Rows from block 5 of a small image classifier, named by matrix and row number. Rows with one number within an expert belong to one neuron, the router's apart. Each number is 200 + 20 x the weight over its row's rms, rounded and kept within 0 to 999. All counts start at 0. After the name is the row's rms in percent of the matrix's.
Before each expert's rows are labels from the 100 images, of 14848, where the router gives the expert most weight on average: "peak on" is the class under the peak. Only what is clearly more common there than usual is listed. The data: drawn branching plants. In brackets: how many of the 100, against the usual share in percent.
# router: router (model.blocks.5.mlp.router.weight, 8x384, trained with AdamW), inputs 0-127
# up: expert up (model.blocks.5.mlp.up, 8x192x384), inputs 0-127
# down: expert down (model.blocks.5.mlp.down, 8x384x192, transposed), outputs 0-127

# expert 6
peak on: ground (84 vs 21.2)
router.6,062,208,219,172,228,184,191,207,212,198,226,174,205,208,213,207,226,189,175,208,201,178,233,200,230,175,165,180,189,220,180,188,210,196,213,198,208,199,198,147,193,188,243,181,188,213,212,161,244,236,174,207,223,210,193,215,167,206,200,195,216,217,237,184,197,185,212,178,202,222,189,216,199,207,202,210,161,182,202,195,223,227,161,250,210,176,210,182,227,174,218,212,220,212,226,190,194,159,160,180,214,169,216,222,225,196,186,171,198,197,203,207,166,208,221,170,206,181,199,162,191,180,201,228,213,223,206,217,202
up.0,120,179,188,210,234,193,197,199,241,199,208,203,154,163,199,207,230,202,207,181,193,193,185,205,167,170,185,171,217,219,204,174,214,185,210,231,210,201,206,195,199,219,233,218,202,169,195,190,194,244,170,210,213,230,143,200,197,195,274,224,215,220,212,190,216,179,227,229,216,182,192,179,204,203,220,208,212,180,201,182,231,177,225,192,207,194,189,205,181,173,154,215,203,215,220,206,171,208,224,223,219,218,197,242,216,219,174,200,204,181,184,202,207,180,182,192,228,206,226,207,214,186,231,185,227,194,197,173,191
down.0,109,177,215,174,207,215,153,212,171,191,171,179,206,194,198,188,179,227,212,219,165,167,161,188,197,206,177,191,161,220,233,196,195,214,191,205,184,160,200,211,206,192,204,207,181,220,201,210,179,183,192,183,201,200,246,209,184,202,198,203,187,187,208,214,181,184,177,201,185,176,222,259,194,209,223,217,185,204,198,212,198,248,229,183,160,238,212,164,202,214,174,214,217,199,207,198,183,181,191,159,224,208,215,182,200,197,218,194,175,188,221,226,193,193,205,222,164,187,197,187,190,187,186,221,176,173,220,206,191
up.1,101,202,204,190,195,226,236,239,186,228,183,209,220,173,210,179,178,192,210,204,192,191,204,196,191,198,187,191,192,161,179,211,204,199,216,161,197,204,209,236,194,226,167,210,193,208,218,210,222,199,197,227,197,194,195,210,211,228,213,195,173,169,187,207,176,191,203,171,187,187,190,212,214,225,189,192,198,203,213,224,151,258,174,234,211,192,228,171,150,185,247,191,203,219,190,188,191,198,208,178,196,185,193,208,195,180,176,166,184,185,203,193,208,207,215,205,185,172,228,201,195,194,186,191,200,200,175,197,216
down.1,090,185,192,244,161,199,174,180,222,175,229,168,196,211,215,195,195,239,203,208,187,222,180,250,215,241,230,190,226,214,196,193,171,173,170,196,160,198,181,200,195,199,195,191,214,194,185,210,174,189,206,208,175,164,220,215,217,190,177,198,206,214,205,187,230,198,178,208,194,219,196,193,192,198,225,195,213,210,192,175,210,190,221,190,213,172,241,196,177,193,192,159,180,180,185,175,214,202,220,228,175,218,196,202,196,167,200,221,201,244,196,203,210,210,238,203,223,196,233,197,185,175,218,220,189,203,208,233,193
up.2,141,194,206,214,219,163,199,199,206,190,204,231,173,179,206,213,224,187,214,187,189,201,205,217,203,201,173,213,197,225,192,203,205,176,195,193,165,193,193,203,271,172,205,229,196,174,210,216,214,244,218,227,186,195,178,230,202,225,207,220,217,239,183,221,199,156,209,179,175,221,213,186,187,205,215,197,189,158,205,202,226,236,194,178,168,209,154,192,222,172,181,226,221,163,215,210,199,226,159,200,234,172,201,167,177,221,226,211,196,180,172,204,257,220,195,181,203,195,196,208,175,212,160,190,204,176,215,183,205
down.2,139,176,187,228,168,233,181,221,214,189,201,166,200,210,175,187,189,214,160,218,174,174,225,225,210,150,202,184,209,213,223,198,205,192,180,208,226,197,200,188,200,211,216,166,216,213,195,208,185,204,183,158,207,152,208,176,212,220,219,184,207,209,192,211,188,199,178,196,229,187,194,212,171,166,208,163,254,206,161,214,208,220,203,228,184,186,189,188,219,222,178,190,213,224,217,206,196,189,211,165,179,188,214,197,189,199,196,235,206,229,211,235,158,197,184,236,196,169,195,223,220,194,179,254,171,224,193,197,206

# expert 3
peak on: ground (87 vs 21.2)
router.3,089,213,210,225,199,250,212,212,167,205,226,185,190,179,204,197,157,195,220,210,236,198,183,190,175,204,176,175,184,215,207,193,177,202,220,195,171,161,204,177,198,188,198,215,227,239,202,180,189,210,213,240,195,184,178,200,193,203,203,212,175,206,229,221,193,192,238,207,168,195,211,172,203,180,177,180,188,170,193,226,198,209,215,209,219,182,169,241,196,221,234,199,220,208,216,209,212,175,181,183,188,177,226,226,199,202,163,205,215,206,206,200,228,196,233,175,220,176,176,170,202,194,189,253,179,198,198,197,218
up.0,081,189,192,196,201,180,213,164,220,184,197,231,215,185,182,222,219,197,196,163,218,196,168,227,192,212,198,234,171,227,206,230,224,194,195,150,211,210,208,209,172,190,202,168,180,213,207,216,186,188,184,190,196,177,192,198,199,174,183,209,213,226,191,188,191,219,173,182,156,238,198,206,186,207,233,178,216,214,178,215,262,195,218,211,193,212,183,213,247,187,223,181,206,188,221,220,194,179,228,215,175,189,208,171,226,184,213,208,171,209,173,218,208,222,200,193,183,209,176,230,206,174,156,218,194,243,182,225,222
down.0,082,213,221,183,213,208,215,221,198,197,196,159,211,203,179,221,179,182,220,185,215,194,224,143,187,171,188,199,206,178,220,178,207,218,198,200,220,203,211,201,194,189,174,191,195,204,213,219,205,205,171,230,216,197,233,211,222,244,207,134,188,210,206,155,173,169,190,226,205,192,189,224,213,233,185,209,175,160,183,205,216,184,189,198,177,198,186,173,230,221,191,221,241,181,207,171,176,219,187,176,222,189,211,218,227,250,183,216,199,206,224,212,189,209,196,168,221,189,203,212,206,188,223,197,201,187,206,189,199
up.1,074,223,197,239,199,186,180,180,205,190,219,173,212,228,198,181,217,194,203,210,210,208,234,199,202,199,223,185,191,183,173,224,175,207,211,215,204,204,195,164,190,185,176,198,151,237,192,192,218,198,208,209,211,218,177,191,198,196,208,207,216,217,202,196,226,202,203,186,231,172,203,185,221,196,160,217,211,181,216,223,231,188,172,188,172,173,226,217,178,179,217,186,205,187,202,163,215,241,179,183,176,201,180,203,219,201,181,250,212,207,209,216,192,188,212,186,194,178,196,165,180,196,197,229,208,191,183,207,228
down.1,071,219,199,161,226,163,206,171,149,220,201,230,221,185,202,237,198,186,174,150,189,224,208,228,210,225,205,196,176,181,198,241,202,206,172,200,220,200,228,195,166,224,212,247,164,252,215,176,202,159,247,183,169,220,189,177,214,232,195,202,163,231,216,193,216,204,190,215,183,173,209,212,193,189,207,172,172,195,189,193,167,189,223,196,219,194,203,185,224,184,199,239,164,205,194,214,184,195,223,194,235,170,202,186,212,197,238,200,176,210,218,214,191,217,219,183,196,210,180,212,208,200,207,161,211,168,228,227,208
up.2,094,202,191,178,199,214,210,167,172,175,205,183,182,225,234,195,209,205,207,218,196,179,191,202,169,182,207,205,213,198,217,206,188,153,236,216,195,182,192,199,194,217,208,198,198,207,179,232,167,148,177,167,213,186,189,173,203,190,223,233,194,185,206,218,180,188,198,219,215,219,171,210,155,184,206,200,184,193,187,212,242,182,123,200,221,168,192,194,235,210,210,160,228,171,187,207,258,209,229,178,203,186,222,228,187,172,213,213,209,165,200,239,205,193,212,197,193,173,187,179,198,228,163,220,184,189,209,214,188
down.2,100,220,225,198,183,209,187,182,207,225,206,182,170,215,164,184,199,206,179,239,202,226,200,205,207,182,178,211,193,165,214,223,183,192,221,214,205,228,177,207,214,183,201,208,180,197,222,187,194,244,227,158,163,237,187,202,177,208,238,205,201,204,198,166,185,227,173,211,176,192,187,156,204,195,193,217,210,194,225,192,192,184,235,176,194,198,214,213,190,202,193,205,196,204,210,220,199,190,187,231,171,184,184,195,209,206,216,177,221,204,232,175,206,187,192,193,192,189,223,185,226,190,204,191,211,197,195,167,212

# expert 0
peak on: foliage (47 vs 6.1)
router.0,108,163,216,189,204,176,222,207,228,172,196,208,219,208,177,192,227,205,191,208,180,206,214,247,222,203,211,174,194,205,196,180,198,167,219,189,199,227,181,199,182,235,201,151,239,194,191,184,232,211,212,208,175,229,190,194,217,211,216,177,225,212,217,192,235,221,199,202,236,203,206,206,210,200,214,207,189,175,211,190,220,190,194,237,208,174,241,205,218,186,215,207,194,184,189,214,205,184,205,234,191,144,191,177,235,203,208,155,185,201,218,194,164,203,211,190,214,159,197,229,199,190,247,184,224,203,229,203,200
up.0,070,204,197,195,182,211,189,214,187,180,187,201,225,189,223,222,226,208,203,211,190,171,171,172,202,242,200,202,190,235,204,185,201,238,197,189,174,202,221,190,213,168,232,204,179,226,194,242,179,210,192,179,163,218,214,227,176,219,211,200,171,201,201,201,216,191,208,164,194,217,207,198,181,189,202,194,176,187,199,169,184,166,163,195,160,200,235,195,204,181,180,170,211,227,182,214,196,188,168,197,182,195,168,192,204,205,202,215,225,199,221,195,201,212,195,226,147,193,197,179,192,214,207,209,212,206,204,220,206
down.0,078,210,202,193,203,202,177,198,213,200,207,177,184,195,149,182,248,180,182,177,191,214,208,218,163,204,208,191,214,210,199,231,180,200,202,209,181,184,217,207,178,241,184,198,186,186,177,216,236,174,208,205,216,195,205,170,204,215,215,224,183,209,197,211,212,236,210,206,224,181,177,205,218,207,210,220,198,239,181,185,178,220,215,230,185,209,174,217,201,208,208,221,196,199,226,204,168,225,207,175,202,217,232,166,190,170,198,154,202,204,182,178,202,207,210,202,209,225,204,208,195,191,242,198,240,199,242,194,190
up.1,103,182,196,220,196,198,194,183,162,193,219,210,236,223,178,200,176,190,201,190,168,225,224,196,165,183,219,172,223,177,198,200,195,235,172,164,201,207,190,181,195,201,207,201,228,218,199,224,200,188,202,247,201,209,225,244,209,212,179,207,201,181,217,204,198,207,160,186,176,203,216,200,152,227,221,219,184,181,182,219,188,152,193,212,219,221,187,215,163,166,237,221,190,157,169,214,195,199,159,196,206,216,171,202,183,213,161,180,226,222,212,246,220,206,211,205,196,189,207,210,177,209,216,220,210,200,179,213,177
down.1,098,222,216,209,168,182,239,184,198,216,190,206,207,192,207,208,211,184,196,222,198,188,201,198,222,183,239,231,194,179,216,182,197,186,201,230,178,198,160,197,207,240,199,186,195,162,235,197,219,207,198,192,171,169,213,163,162,184,198,205,165,201,199,193,174,209,196,200,216,194,179,182,225,223,191,225,196,209,202,210,161,204,224,218,193,209,224,209,207,202,230,191,211,208,194,157,188,188,171,211,216,201,205,188,203,230,220,213,173,154,180,209,198,185,205,200,216,183,215,187,197,197,188,235,208,193,181,178,209
up.2,116,176,186,207,188,210,196,202,179,198,233,184,163,178,189,159,178,223,215,210,203,182,185,219,191,203,202,195,228,171,226,221,197,191,194,170,190,206,218,218,209,226,186,172,199,229,184,180,192,183,204,166,220,233,250,191,202,219,193,209,213,217,187,197,163,156,190,184,207,224,202,212,237,216,185,200,194,201,154,205,200,176,155,225,194,195,202,224,163,219,202,220,183,217,218,202,211,217,199,172,195,199,182,223,203,201,201,156,221,213,199,192,187,196,184,197,161,175,185,216,211,185,201,208,147,202,221,185,189
down.2,114,219,204,231,213,229,166,201,186,211,168,195,236,184,197,227,210,214,213,204,189,177,167,153,222,193,159,186,180,210,212,210,212,167,207,232,174,199,179,215,199,165,189,202,182,181,191,212,190,193,201,227,181,226,187,184,186,202,189,193,196,193,196,203,194,197,168,220,226,213,217,233,185,192,194,190,182,166,194,204,205,176,227,196,215,223,205,177,185,230,222,194,226,202,212,190,220,187,169,234,214,195,176,215,188,230,185,236,197,180,178,218,190,173,171,195,205,208,234,200,163,204,215,229,167,180,181,217,201